config.yaml
noise_aug: 0.01
win_length: 512
bias: "none"
inner_norm: false
moe: "expert_choice"
drop_path: 0.05
moe_every: 2
width: 192
Rows from block 9, named by matrix and row number. Rows with one number belong to one attention dimension. Each number is 128 + 32 x the weight over its row's rms, rounded and kept within 0 to 255. All counts start at 0. After the name is the row's rms in percent of the matrix's.
# v: attention query, key and value (stacked) (model.blocks.9.attn.qkv.weight, 576x192, the v third), inputs 96-191
# proj: attention output (model.blocks.9.attn.proj.weight, 192x192, transposed), outputs 96-191
v.36 099 [147 119  76 104 124 127 137  85 107 135 147 122  89 149 165 145 177  93 126 124 155 107 100  80  78  99 106 133 195 134 183 159 142 125 143 156 135 203  87 113 128 137 100 169  68 144 164 129 113 131  89 152 166 153 127 112  62 155 138  79 151 149 156 103 181  65 149 153 135 154 153 134 176 115 197 190 165 123 118  74 155 173  91  90 145 161 170 142 168 127  96 149 165 131 101 179]
v.37 094 [111 135 114 111 175 162 205 133 105 106 179 115 143 126 140 141 136  94 110 115 152  99 105 126 160 131 171 142 133 156 133 176 115  93 155 143 147 182 135 137 111 156 113 229 109 126 166 190 147 109  93 191 139 147 152 158 116 156 147  86 165 165 133 101 196  82 129 145 121 197 136 130 167 122 185  97 149 141 128 130 131 111 110 122 155 149 173 139 155 106  81 129 114 127 102 181]
v.38 094 [157 139  96 152 205 104 160  87 102 115 175 158 109 143 121 114 108 115 208 187 145  41  97  80 134 114 144  65  85  50 111 104 108 132 168 175 198 208 151 147 134 134 120 188 103 164 193 113 109 140  94 133 177 146 138 143 154 135 136 136 118 150 131 125 169 113 132 143  95 174 143 102 122 101 119 119 116 163 128 128 111 147 131 128 136 172 114 141 118 113  82 114 117 181 159 144]
v.39 096 [101 131 130 142 147 136  88 112 129 113 127 105 110 153  88  96  89 117 138 174 140  78 133  97 121 136 163  78 133  94  62  78  92  93 113 102  87 174 157  77  71 142 114 130 114 178 138 105 146 136 109 155 171 137 130 133 100 171  67 123 170 154  66 114 107  49 121 155 142 144 131 109 122 118 102 113 138 149 132 141 132 156 144  97 113 140 155  91 112 154  46 180 146 180 128 145]
v.40 096 [149 170 163 112  39 146 109 165 177  91  86 121 138 137 119 140 202 116  94  52 113 184 163 121 100 146 145 187 154 178 123 139 177 148  92  74  52  86 130 148 112  95 190 130 118  88  99 184 156 110 144 143 108 121 119 113 103 110  65 123  98 154 134 113  74 152 118 109 156  81 124 134 140 154  60 156 144 106 139 125 139  98 154 139 114  93 127 120 139 171 123 123  98  72 130 128]
v.41 104 [157 158 146 116  90 140 175  97 159 142 104 145  97 147  82  79 137 129  90 119  90 108 143 155 189  69 137 162 136 141 115 112  36  97 133  98 114 142 136  91 136 152 138 117  98  98 115 171 141 131 102 180  97 122  41 177 125 102  41 138 108 183 102 149  97 106 152 130 116  96 136 154 135 121 106 123 132 134 136 125 139 102 151 123 155 168 156 112 137 142 126 157 123 112 175 158]
v.42 109 [174 142 128 119 110 145 198 133 106 128 102 104 127 165 148  92 172 148 126 101 127 126  91 118  65 116 117 159 190 170 143 180  98 100 140  96  77 121 120  78  98 119 146 155  68  94 127 201 115 108 114 151 145 116  79 102  79 105 105  80 120 107 135  91 178  23 156 111 116 120 137 159 141 130 133 163 159 129 130 113 149 138  81 102 127 152  89 133 138 161  73 151  91 103 130 181]
v.43 087 [112 145 118  94  99 132 161 179 180 139 117  85 159  96 111 168 177 102  57  48 139 194 172 184 201 141 102 194 119 198 136 172 163  94  85  41  71  67 136 118 147 131 129 123 169  76  81 148 142 117 177 123  70 100  95 138 157 129 117 118 123 180 132 132  82 176 113 122 126 132 124 159 122 151 179 124  90 144 123 122 100 117 143 191 114 119 140 145 108 117 167  75  79  88  97 105]
v.44 097 [153 144 156 141 152 115 143 117 136 123  94 163  87 149 140 162 126 140 169 185 145 104 109  62 105 138 120  72 140 106 101  89 104 124 185 197 149 189 172 166 110 146 180 193  87 188 205 187 128 140 118 147 157 150 161 129  83 151 121 106 137 132  88 100 143 102 138 149 172 175 138 147 169 137 117 134 162 169 131 121 138 149 126  63 169 128 139  77 154 169  39 186 125 148 142 132]
v.45 100 [ 83 126 143 120  81 125  89 142 143 131 153 114 189  93 108 130 111 147 102 146 118 137 193 147 202 136 136 151  86  89  90  98 114 158 110  79 110  68 107 128 154 116  91  69 179 107  79  88 122 117 150 132  83 106 172 156 153 118 118 171 109 118 110 146  72 198 117 109 131 110 130  97  75 100 140 104  88  91 116 159  92 118 144 206  98 139 101 136 101 111 152  92 115 111 109  65]
v.46 098 [113 134 172 128 108 108 165  90 137 100 131 118 118 141 110 105 188 102 108 113  72 133 130 145  92 120 123 130 144 138 150 115  69  92  81  92  98 177  89  66  55 119  94 124  72  86 105 140 139 125  99 168 125 132  29 159  95  81 120 137  94 204 160 145 151   3 145 151 122 138 114 124 108 136  95 142  89 104 151 130 121 136  91 112 113 145 131 149 137 155 140 130 111 155 192 133]
v.47 094 [114 147 108 169 184 102  94 135  84 144 121 187 106 118 137 164  63 145 170 170 139  74  82  90 105 120  98  79 113  68 123 112 154 161 195 246 176 224 163 160 186 165 126 134 103 187 158 118 128 173 110 103 168 165 151 130 148 138 158 151 174  91  94 128 153 103 108 152 113 156 120 115 124 131 111 118 152 119 116 127 105 151 140  95 137 117 136 135 119 129  64 116 172 143 144 141]
v.48 106 [138 115  63 120 159 164 168 109 162 153 177 121  99 161 142 143 165 183 130 214 128 112 159 131 152  41  80 137 134 116 123 184 118  98 149 153 152 163 157 140 121 132 135 185 130 105 133 201 121 118 129 188 126 144 150 133 165 139  77  97 121 190 144 134 191 119 127 148 115 100 136 130 173 118 133 118 143 137 131 127 137 140 108 175 103 149 156 122 148  95  95 121 116 121 119 127]
v.49 098 [124  80  98 152 162 137 152 132 124 108 208  74 119 174 139 144 169 158 141 123 110 145 135 103 146  47 139 133 157 149 160 196 162 108 187 133 136 147 106 141 159 115 106 200  94 115  91 164  77 116 121 114 130 102  69 152 143  92 141 105 126 156 127 135 130  98 110 140 129 122 149 141 157  96 127 144 182 109 116 166 105 133 112 189 116 131 183 146 111  91 126  96 104  95 109  95]
v.50 103 [154 110  93 134 184 178 158 148 133 173 167 114 132 131 135 168 201 219 185 169 105  90 124 132 157  65 130 144 100 138 142 200 160 124 121 126 175 129 129  88 118 144 151 158 120 103 131 135 124 126 125 160 115 107 175 163 122 139  79 108 145 199 168 132 170  97 132 162 126 134 142 103 151 113  82  87 165 124 129 149 136 104 120 148 133 130 118 152 136 109 139 116 129 135 189 137]
v.51 109 [143  89  74 119 173 172 133 128 153 139 115 169 130 176 142 141 166 134 112 163 147 126 141 136 176 100 166 158 114 151 154 114 133  58 177  81 118 132 135 109  81 100 119 219 139 131 110 217 107 139  96 168 126 103 117 174 128 154  85  93 137 156 154 132 112 123 143 161 143 105 125 122 146 127 152  90 108 154 171 158 118 123 115 180 119 161 172  84 130 150  90 156 101 148 124  95]
v.52 102 [ 97 105 182 132 115  78 124 140  77 104 119 144 127 118 105 120 135  91 142  74 159 130  89 116 100 183 158 112 111 127 111  73 121 144 117 102 122 113  90 112 114 123 100 130 114 151  75  50 100 158 151  82 129 119 125 119 116 135 169 109 144 102  93 106  73 116 122 106 147 148 147  99  87 133 103 139 133 117 108 155 136 118 136  69 166  92  89 165 108 146 146  95 102 170 176 128]
v.53 104 [132 121  77 119 122  87  86 136 125  73 123 156 127 149  84 133 159 108 137 141 153 128 128 130 177 160 170 109  96 150 107  68 120 109 173  59 102 138 112 150 119 111  80 218 147 144  93 121 107 173 100 119 125 104 144 179  94 162  97 131 144 104 119 128 117 163 134 148 157 136  95  86 121 111 145 140 122 139 167 150 106 116 141  97 139 144 171 144 111 139 152 141 124 167 146  97]
v.54 110 [136 108 132 121 209 137 112 124 180 150 109 152 130 127  95 137 100 139 160 122 152  55 131 149 188 101 165 115  71 123  95 111 128  67 163 121 113 135 163  90 121  99 128 196 131 108 131 168  94 125  97 136  66 123 160 143 136 156  25 124 156 159 118 135 102 146 134 145 116  89 101 115 124 126 145  68 116 133 136 142 125 111 116 202 126 142  97  72 107 149 102 150 105 158 141  94]
v.55 093 [117 126 112 135  82  79 131 156 105  70 136 167 119 186 154 126  80  42  40 119 179 224 152 120 167 150 124 160 150 134 126  97 139 166 173 144 101 113 119 103 127 102 112 152 133 135 125 122 170 146 175 103 134 143  89 129 127 126 140 131  99   6 112  99 119 180 111  98 121 142 110 135 145 112 183 141 105 153 137 129 117 127 130 132 132 121 165 162 131 161 108 111  82 129  80 154]
v.56 102 [150 147 158 149 142 129  87 117  78 131 174  62 145  57  68 124 177 145 181  71 151  81  95 120 131 172 130 129  60 135 111 107  99 144  48  85 131 168 128 127 117 148 137  68 110 127 126  38 121  83 139 100 123 132 168 144 102 110 122 141 165 204 114 116 153  67  92 125 116 158 153  73  98 141  64 109 126 130 128 123 135 129 104  98 127 139  31 140 139 116 165 110 144 168 186 131]
v.57 109 [103  74  89 114 121 108  82 137 148 112  95 149  97 164 136 184 134  78  90 161 136 152 131 105 171 123 137 127 156 103 110  95  96  79 182  77  77 121 100 177 140  78 112 255 140 169 115 140  82 163  91 124 168 130  69 137 146 179 135 127 121 148 140 133  75 144 135 161 138 134 101 141 111 112 165 130 116 131 126 166 114 109 161 104 144 155 164  79 110 139 141 125 133 157  71 111]
v.58 119 [152 128  99 147 181 163 142  94 161 128 201 113 127  96 122 195 218 176 158 156 134  64 115 139 166 119 142 129  94 144 139 150 105 110 102  83 144 186 125  92  61 125 132 203 116  96 127 132 114 108  93 137 129 121 165 168 123 139  92 108 164 250 144 120 156  83 118 194 142 136 147  66 134 135 113 114 142 137 126 167 119 119 123 158 157 153 104 119 106 107 137 122 114 179 191 130]
v.59 101 [125 135  85 158 148 150 126 111 170 114 190  94 117 170 187 146 139 146  99 173 122  88 165 130 170  40 114 148 148 104 113 173 128  91 158 163 133 145 128 135  99 118 119 199 142  65 137 187 149 110 124 158 125 125 164 119 155 135  87 132 127 141 136 129 181 126 129 171 122  89 110 120 132 116 155 148  99 134 120  95 120 115 133 211 104 175 138 103 145 117  78  97 102 101 146 132]
v.60 086 [ 99 108  62 136 121 135 137 130 148  80 151  97 114 151 104 205 203 148 114 152 115 143 129 193 171  83 105 119 129 103 110 116  83 101 186 105 128 150 142 158  87 117  87 203 115  90 141 146 122 161 112 165 172 127 129 160 155 187 142 102 116  89 126 159 140 121 166 164 135 121 100  96 163 154 125 125 126 144 129 158 131 122 164 130 150 162 173 137 159  93 165 132 131 153 121 119]
v.61 099 [119 127  76 149 166 148 121  87 173 116 173 117 101 144 154 186 162 152  97 143 113 103 130 144 216  47 125 107 105 151 157 189 118 116 158 107 143 131 145 116  92 129 115 219 141  80 149 181 116 140 101 146 104 104 152 158 131 140 111  93 123 166 155 122 157 145 138 166 111 100  91  92 130 127 135 119 126 161 119 149 125 120 161 206 108 168 131  97 112 108 112 130 107 112 119 123]
v.62 091 [136 145 107 125 142 164 220 105 145 169 124 128 126 156 119  76 169 164 143 152  82 118 125 182  95  95 112 130 112 146 175 180 166  79 145 187 153 133 139 116 124 159 154  85 134 109 133 248 136 129 116 198 115 134 135 135 105 132 118 102 124 126 157 157 192  90 160 142 116  87 128 165 193 146  80 125 169 156 151 147 175 137  87 142 117 115 123 132 178 100  92 169 100  98 173 138]
v.63 097 [174 140 149 117 177 148  93 155 122  99 142  90 151 120 131 216 207 151 189 106 116  79 102 114  86 107 149 154 120 120 133 135 141 139  72 121 135 193 156 118 114 118 157 124 150 122 103 131  86  99 106 122  95  94 129 144 129 102 122 127 164 215 161 116 117  45 134 180 120 114 143  75  71 137  91 117 185 112  87 159 112 137 151 106 138 153 121 152 111 110 143 138 117 132 211 157]
v.64 105 [149 109  64 148 143  74  75 136 137  47 102 136 138 128 173  97 105 100 146 122 179 149 140  75 159 132 143  97 136 142 116 151 152 153 136 104 103 178 131 190 136 147 132 148 169 147 182 109 100 161 122 179 149 111 119 155 135 138 145 121 146 116 103 144 152 123 132 159 194 167 133 122 130 115 167 140 117 117 143 140 151 177 152 180 158 158 119 106 133 147  93 154 184 137  99 141]
v.65 117 [170 144 130 135 117 141  75 150 176 118 148 158 166 149 126 128 145 199 109  76 137  78 131  70 151 142 159 100 113 102 136 148  79 114 192 108  82 156 147 142 175 105 127 187 138 130 145 148 138 139  92  83  98 134 156  80 151 168 131 103  87 208  93 138  84 112 100  73 152  99 123 128 126 117 114 113 151 140 109 131 112  92 123 138 141 119 164  79 135  83  76 100 169 106 163 132]
v.66 121 [125 150 168 129  99 153 131 139 141 207 183 132 159 106 129 141 129 156  68 156  76 104 177 174 139 157 159 188 131 168 146 166 115 161 156 135 141  98 159 112 164 108 125 149 103 111 148 154 164 101 120 101 102  96 146  99 179 114  90 148  72 182 104 131  85  97 130  53 110  86 144 135 141 126 138 112  88 128 106 142 119 145 128 162 114 105 173  92 116  98  95  87 121 101 166 158]
v.67 102 [ 77 135 125 164  91  65 114 118 106 162 169 145 160  99 151 107  76  71 143 147  88 113 161 173 134 145 126 137 140 125 105  87 192 197  81 113 156 120 103 174 199 148  93  91 132 100 137  97  93 123 168 140  88 100 106 159 193  92 157 141 146 106 147 102 110  47 139 124 104 161 147 104 146 149 107 104 109 124 119 130 112 193 159 113 125  99  98 169 133 159 178 127 122 108 124  85]
v.68 103 [111 138 124 116 106 131 168 147 242 137 114 110 157 173  71  92 190 195  67  98 119 118 123 170 182 138 174  68 101 132 100 169  89  94 195 126 106 102 157 136  98 111 110 115 166 145 133 161 145 141 131 153 147 126 132 119 130 190 155  80 129 131 138 150 125 179 127 117 162  94 133 128 114 108 110 143 132 154 158 147 125  85 116 169 172 122 165  74 131 134   6 141 109 126 140 124]
v.69 080 [ 75 159 136 108 126  96 119 121 141 190 125 173 134 139 142 158 150 157 130 120 132 112 118 115 105 126 108 142 131 114 146 149  97  74 187 110  75 130 156  99 180 127 115 195 105 123 145 158 123 134 123  60 131 108 174  57 110 114 137 127 133 202  69 156 129 119 116 126 138 134 102 150  84 136 121  97 131 145 111 107 118 107 107 128  95 120 184 100 155 103  71  87 152  87 157 168]
v.70 093 [ 39 126 136 105 169  78 203 146 126 131 129 139 102  69 158 133 143 107 132 141 133 151 134 111 147 123  81 149 146 119 135 185 143 123 136 160 142 167 135 155 177 117  92 229  89 127 123 178  92 144 146 146 125 131 118 127 112  53 149 186 157 174 127 131 143 126 146 181 105 152 117 144 107 133 121 110 128 108 147 164 112 155 129 164 124 143 127 145 144 157 179 125 108 181 106  93]
v.71 104 [139 126 174 159 124 177  75  89  85 114 151 149 136 158 133 189 112  99 190 127 153  99  94 102  82 136 113 149 162  93 135  74  63  69 141 131 124 129 131  60  94  97 160 143  99 134  73  53 137 113  78  61 140 143 122  71 107 119  61 144 116 140  96 135 128  95 105 151  86 130 119 116 100 122 145 134 148 130  95 102 109 129 109  52  90 121 137 154 131 113 180  67 138 114 131 137]
proj.36 103 [179 131 130 108  72 134 141 119 148 144  81 106 168 113 111  99 146 135 126 136 152 160 114  98 137 159 150 208  80 114 156 118 153 116 160 113 168 108 228 147 108 135 149  91 127 106 112  98 133  92 113 153 110  81 173 147 138 129 110 133  82 156 104 124 141 177 102 112  98 120 105 128  58 141  61 136 108 132 130 129 153  89 237 212  86 107 139 111 122 129 132 152  73  66 118  86]
proj.37 092 [180 105 136 128 118 107  83 135 118  79 133 100 146  99 132 118 102 114 122 159 110 138 178  89 154 122 123 192 106  98 112  81 116 143 128 155 139  53 152 100 104 130 142  82 113 125 118  89 126 134 117 124 155 100 144 158 146 198  92 113 140 149  81 119  66 154 173 143 108 110 143 159  65 143  89 207 124 128 174 122 132 127 200 136 110  96 146 120 110 111 157 119 115  95  82  83]
proj.38 094 [125 119 141 137 101 147  92 161 135 130 101 121 145 140  96 117 144 132 107 152 134 189 212 161 131 148 129 192 167 121 147  88 103 165  87  33 123  24 137 164 164 133 101  99 182  91 110 133 142 143 163 126  85 111 148 147 139 153 146  96 140 120 120 119  73 209 184 108 194 105 108 156 132 140 129 181 152 168 120 122 119 146 132 218 128 113 162  95 112 137 154 129 126 126 110  90]
proj.39 093 [156 147 119 115 139 139 166 124 211  63 111 122 102 177 110 106  92 116 143 120 133 138 169 161  98 125 122 156 112  68 146 151  89 121  84  83 153 124  96 123 136 107 179  83 106 115 171 134 158 132 178  96 150 115  77 161 139  93 131 137 102 127 137 110 129 137  97  80 151 112 104 202 117 139  75 171 163 112 123 144  90 129 138 139 122 129  87 119 160 114 206 133 145 111 119 185]
proj.40 095 [ 87 101 124 120 159 133 129  80 112 188 152 151 130  94 142 178  78 150 145 124 116  75  88  94 122 103 120  76 108 157 112 147 116 115 143 184 172 199  88 128  84 122 153  53  80 106 184  67 138 149 144 112 182 138 119 148 128 110 156 129 128  81 109 142 152  64  93 113 119 142 149  94 122 131 129  76 125  94 138 115 151 165 107  72 165 133 107 149 140 132 100  98 149 166 102 132]
proj.41 094 [112 105 110 124 200 100 134 151 138 102 182 145  88 196 126 105 103 103 109  85  61 180  85 126 212 163 117 137 146 138  92 147 114 117 159 145  92 166 123 175  91 123 129  77 183 143 170 112 157 141 157 134 174 133 163 172 103 105 169  96 149  57 144 138 180 183  64 108 161 161  96 112 181 122 113 159 121 116 125 167 140 160 117 129 111 125 102 174  95 129 124 144 152 140 112 119]
proj.42 110 [136 140 113 141 131 138 113  54 188 140 114 123 133 101 148 158  99 153 158 145 136 123  94  65 176 149 114 153  91 137 128 141 181 123 196 133 201 167 159 171 111 143 161  72 114 121 169  60 122 111 122 128 164 105 202 164 108 152 137 140 109 165 110 150 157 236  77 118 126 109 101 110  99 143 147 120 114 116 136 100 146 137 211 161 117 129 148 125 108 112 135 150 144 116  76 105]
proj.43 089 [ 96 105 128 112 105  84 115  95  71 128 138 171  95 117 166 126  92 106 157 113 109  65  64 110  99 151 116  85 153 151 117 140 151 148 147 255 104 180 103 143 105 134 105 131 108 131 150 143 116 129  61 117 172 190 121 130 148 124 124 131 163  66  91 128 107  60 137 148  81 144 171 115 143 101 112 127 105  78 145 144 128 133 103  41 142 161  89 149 167 149  76 118 128 112 147 162]
proj.44 094 [192 118 137 113 170 152 115 141 131 122 169  94 163 102 134 139 109 167 117 162 109 163 161 154  83  99 143 201 151 112 158 137 130 129  99   0 157 109  98 118 137 141 135  31 124  80 120  59 150 126 146  96 112  88 142  92 155 119 151 140  85 160 167 134 152 131 155 103 128 114 110 147 100 107  88 112 138 111 158 145 103 159 144 205 104  73 146 120  70 127 214 125 175 107 108 116]
proj.45 098 [108 133 127 144 156 139 122 134  82  63 117 161  83 178 114 135 153 140  98 116 123  82 127 182 153 143 126  82 117 149 148 128 120 122 121 171 100 141  62 109 114 130  89 209 148 130 126 210 114 140 140 117 129 182  28 118 116 156 127 140 166 100 164 102  91  73 151 187 163 117 139 118 158 144 167  99 143 107 113 143  95 160  55   4 113 146 108 152 150 117 105 150 138 121 185 164]
proj.46 099 [128 140  97 145 114 157 150  92 146 108 117 138 122 199 106  79 103  87  95  94 145 133  94 146 227 136 117 158 126 154  65 107 148 109 206 165 152 166 152 144 161 133 161 138 188 161 176 133 146 127 138 118 161  94 182 203 119 113  97 139 135  96  99 152 128 198  47  90 146 112 143 131 215 130 144 141 107 126 114 137 123 121 147 109 123 138  98  98 169 142  90 135 105  90  83 113]
proj.47 094 [132 123 128 116 130 129 152 174 125 133 145  90 162 137 109 118 190 143 103 136 151 118 186 162 101 159 141 186 117  92 176 119  93 132  98   0 155  36 131  87 128 107 102 121 165 117 104 134 135 118 150 139  85  93 138  92 143 152 164 139  67 190 145 157 153 149 145 142 155 114 118 206 156 113 102 163 176 163 115 154 103 134 109 203 103 116 185 102  61 166 179 107 106 146 133 114]
proj.48 101 [147 135 130 122 130 120 173 116 122 126 160 140 127 136 127 126  79 160 131 127  90 149 114  54 102 189 137 176  75  65 112 126 122  75 141 143 100  89 140 124  78 136 110 135 158 113 132  52 138 102  63 157 116 136 105  97 109 135 115 128  82 120 139 147 166 107 137 162  86 125 134 140  60 121 117 140 165 126 105 101 178 100  68 105 128  88 135 136  93 122  88 159  89 111 124  85]
proj.49 098 [ 69 172 144 118  67 133 184 123 132 204 140 116 100 115 128  99  97  85 135 212 130  79  93 153 142 191 122  87 106  91  91 114 132 172  97 167 171 107 195 111 106 129 144 190 173 178  95 112 151 114 144 141 152 158 139 126 125 137 105 140  93  94 105 124 115 146 111 125 148 126 160 120  73  67  90 194 143 102 166  77 115 133  87 111 173 103 102 147  76 130 124 169 117 107 144 166]
proj.50 099 [155 142 135 126  90 141 160 191 133 230 107 147 118 113  67 134 142 137 137 107 156 204  82 108 142 127 140 166 120 101 157 143 153 116 169 147 111 128 128  93  68 139  96 111 136  82  77 117 137 117 103 137  88 134  78 115  90 164 113 126 125 124 127 118 180 168 144 141 135 113 101 185  51 183 126 233 185 146 143 114 189 105 100 145  95 122 121 150 152 104  56 134  68 131  73  97]
proj.51 105 [118 132 137 112 194 104 120 144 139 135 186 150  94  99 129  94 106  98 141 146  98 110 143  82 116  83 136 132 163 121  62 123 157 122  70 170  97 132  75 116 180 146 193 167 155 121 105  21 141 126 133 120 184 132  60 166 141 123 140 130 165  84 137 124 115 130 178  95 105 149 114  77 122 108 133 215  80 131 170 110 132 119 186  80 111 116 128 110  78 131 157 138 155 105 125 100]
proj.52 099 [111 151 131  99  74 146  82 137 139  99  47 118 142 108 135 124 177 108 138 132 130 119 120 194 142 130  97  65 139 158 130 118 162 161 136 134 116 140 134 154 208 162 125 125  66 164 140 186 113 146 182  77 141 101  90 177 158 114 106 140 156 109 110 120  91 168 145 132 178 150 111 159 187 129 133 154 125  83 145 101 133 133 170 149 139 178 122 140 165 142 170 148 215 125  60 192]
proj.53 103 [ 85 101 130 115 160 107 114 133 139 141  57 114 123 106 143 113  99  86 105 111 141 146 108 136 120 117  93 105 154 155  88 139 177 144  32 162 151 134  83 107 174 129 133  94  85 198  99  89 107  95 164 137 163 113  38 142 125 116 125 110 165 127  57 139  97 138 108 146 153 166 152 111 139 142 165 160 129 117 146 100 125 148 178  87  95 142  95 124 158 108 119 164 158 140 116 168]
proj.54 108 [165 130 130 146 153  93 125 145 152 156 105 129 114 117 137 105 108  82 142 105 102 182  91 100  82  84 126 165 158 169 103 136 191 137 101 130  45 161  57 113 168 133 158  93 180  89 126 124 141 107 174 156 195 126  28 190 148  99 144 125 196 160 135 148  84 107 180 147 146 112 145  98 176 149 177 238 121 122 156 143 127 146 144 102 135  91 151 130 124 125 158 134 119  98 119 117]
proj.55 085 [119 125 138  85 149 139  92 118 151  61 124  89 133 108 160  84 105 152  92 129 148  35 160 135 136 171 137 111 128 140 105 150 150 159  89 133 210 118 109 136 169 112 133 155 120 216 132 103 141 134 109  82 146 132 119  94 191 132 126 138 107 156 132 152 128 137  95 165 140 154 146  91 127  39 116  30 126 144 160 122 114 157 198  73 125 160 142 112 113 161 156 144 159 103 170 171]
proj.56 109 [156 140 125 136  63 145 125 144 135 181  18 130 120 161 118 127 174 125 130  73 161 174 139 156 155 107 142 162 151 192 175 123 173 104 151 155 118 112  97 129 121 150 120  88 103 109 169 177  94 152 160 122 105 128 105 189  85 141 137 111 156  98 127 117 128 188 124 147 163  99  79 185 146 210 171 197 129 141 150 153 127 101 140 176 133 142 147 123 170 101  63 124 112 145  28 173]
proj.57 106 [ 77 124 114 128 175 109 131 122  91  70 156 122 124 107 152 115 108 103 144 177  68  95 139 151  80  87 127  85 130  93 127 128 128 128  24  82 141 143 120 112 193 111 130 119 104 177 153  90 107 109 129 130 166 106 134 155 139 117 132 128 153  63 138 143 121 117 135  70 155 148 136 105 218  80  95 124  93 113 120 111  84 130 127  61 135  76 110 116 146 121 173 131 179 111 174 134]
proj.58 109 [142 144 130 135 102 131 143 201 163 179  57 141  99 160 109 132 118 124 119 106 152 166 137  91 113  77 122 159 144 156 132 135 145  76 132 179 132 111 112  75 130 162 132  75 110 102 104 100 114 109 139 144 128 146  53 163 102 143 126 128 128  54 108 122 109 168 149 120 114  88 126 166 147 177 145 244 155 131 134 124 180 108 143 139 117  76 115 118 155  88  37 144 131 136  37  97]
proj.59 103 [115 124 139 167 172 114 194 136 150 117 153 123 125 174 126 128  68 144 122 151 107 159 125  66  92 176 134 192  92  92 172 120  80  90 129 128 141 131 104 106 118 129 158  96 195  89 139  57 142 109  98 193 110 114 112 173 146 167 137 136 135 145 100 170 127 130 131 147 125 102 178 116 133 151 130 137 173 151  96 162 153  96 115  91 174  41 179 127 131 133  97 135 120 131 125  85]
proj.60 084 [ 56 112 150 139 122  78 154 119 116 147  78 171  78 122 107 119 116 136  90 120 119 140 144  88 140  92 115 119 112 106 146 147 128 110  74 147 110  82 113 161 150 154 125  99 124 145 110  93 129  90 154 115 148 156  93 125 117 129 151  85 147 152 131 119 105 140 158 117 161 144 170  97 161 157 142  97 131  69  99 117 141 159 108 117 114  62 151 119 195  82  68 174 133 179 142 131]
proj.61 096 [121 116 151 147 146 113 194 157 169 144  84 143 113 153 115 114 111 138 126 143 142 148  86  89  58 164 157 148 146  71 116 146 139 117  82 158 152 161 117 107  96 124 116  85 205 127  82  84 136 105 146 156 149 151  52 188 154 155 134 115 134  89 125 131 128  95 162 149 123 139 177 175 148 112 117 181 183 128 118 127 142 133 123  88 163  71 131 145 126 130  42 185 136 136 180 104]
proj.62 091 [166 146  91 112 145 150 113 162 128 150 166 147 154 135 100 129 134 122 127 128 112 152 115  71 207 136 153 177 112  89 105 127  70 149 227 129  47 129 126 127  87 142 166 215 183  66  98  88 173 148 123 130 134 148 184  86 169 136 104 138  93 152 167 113 141 132 101  98 111 120 145 117  64 152 185 158 143 115 135 108 152 142  90 183  85 142 112 138  75 153 121 114 154 121 116  75]
proj.63 095 [121 112  95 121  60 141 199 180 172 193 102 144 113 165  89 125 190 115 160 124 101 152 113 146 154 135 101 147 150 151 161 151 132  66 140 144 137 133 124 110 107 120 153  95  76  85 170 141 114 121 160 133 135 107 132 132 130 113 119 135  89  87 106 118 178 194  90 109 136 136  79 215 164 189  97 214 115 131 130 103 208 110 129 142 134 118  97 147 212 114 105 142 132 125  84 131]
proj.64 092 [124 115 133  96 115 144 155 130  87 132 149 125  71 108 115 122 145  96 110  90  63 126 103 171 108 105 123 206 211 189 136 143 105 112 114 213 134  88 117 129  59 117 108  72 113 122 132 127 107 154  87 123 135 151 149  97 117 144 142 153  66 149 161 100 123 126 127 175  78 147 119  97 114 108  72 103  71 129 108 134 158 107  90 112 122 167  97 131  78 122 167 123  98 102 193 144]
proj.65 122 [ 96 107 133 141 169 134 138 111  54  32 208 134 124 110 139 155 159 141 167 137 169 133 113 137 120 136 120 128 119  81 133 112 139 104  29 104 144 183  46  99  92 127  88  84 106 100 109  94 134 126 131 131 127 131  81 126 133 114 142 126 149 103 116 106 188 182 104 166  75 156 138 110 111 111 170 185 114 107 137 146  98 150 133 136 146 156 139 169 108 151 135 134 113 127  92 115]
proj.66 129 [119  82 132 121 137 115 161 137 119 102 138 151  79 149 130 141 123 175 163 107 193 110  83  87 143 147 110 105  76 131 136 134 145  82 135 140 131 235 106 109 130 141 141 108 114 117 134 115 112 124 123 135 116 116  83 102 138 124 128  87 217 114 128 124 209 212 120 158 109 121  80 158  45 125 134 170 194 128 175 141 119 122 133  99 147  98 125 129  78 112 136 148  95 130  88 104]
proj.67 102 [128 135 160 138  58 147 168 105 162 137  50 174  85 160  96 137 127  90 145 150 106 120 143 115  78 163 123 158 191 190 141 140 142  84 181 166 160 138 210 156  73 116 168 127 169 151 167 162 113  99 115 136 177  97 131 100 113 121  97 131 123 128 123 121 184 168 118 149 135  99 121 187  83  90 117 161 118 149 123 108 161  91  96 127 132 140 125 141 116  92 130 144 146  99 120 128]
proj.68 105 [110  86  96 156 166 134 114 151  48  83 205 146 130 142 175 113 150 136 143  81 189 112 145 128  78 126 103 106 130 112 128 172 177 114  47  81 109 163  49  94 165 133 132 117  58 127 125 110 141 152 140 101 114 154  95 142 128 102 157 131 125 141 125  95 107  93 126 142 106 172 117  83 115 170 163  94 143 102  90 157 111 166 104 104 155 115 129 153 157 136 206 157 178 127 118 156]
proj.69 087 [147 113  91 107 166 131 149 122  70 141 217 128 155 110 148 151 120 139 164 157 168 146 138 116 146 154 122 127  78  75 139  45 141 117  80  71 152 163 116 107 112 115 115 107 155 110 131 103 156  94 140 153 145 141 120 141 164 132 134  94 120 117 112 117 180 118 108  81  91 126 131 148 136  68 164 168 133 100 130 104  72 140 133 147 108 123  83 155  96 132 148 140  81 126 105  63]
proj.70 098 [159 117 116 138  75 169 108 155  84 159 140 126 134 178 107 150 100  84 145 140 108 154 142 142 101 146 156 145 106 133 154  98 133 108 181  72 130  72 194 141 103 119 123 115 180 149 116 125 147 129  92 173 139 139 154 109 137 171 126 154 106 132 127 133 118  71  99  72 123 138 138  98 156  88 138 127  91 154 115  93 177  98 105 132 109 117  93 136  47 113 125 106  86 109 156  43]
proj.71 102 [131 177 154 147 143 139 109 118 172 108 126 135 181  54 121 123  97 172 123 192 112  97 135 112 190 108 123 115  39  37 111  77 136 196 144 107 133 101 122 158 153 128 134 179 181 123 123 147 151 109 185 154 125  95 114 196 142 121 141 147 136 111 107 142 115 174 128  85 137  70 150 134 145 104 128 137 122  89 154 162  85 155 211 187 121 125 111 112 127 145  75 108 118 115  86 114]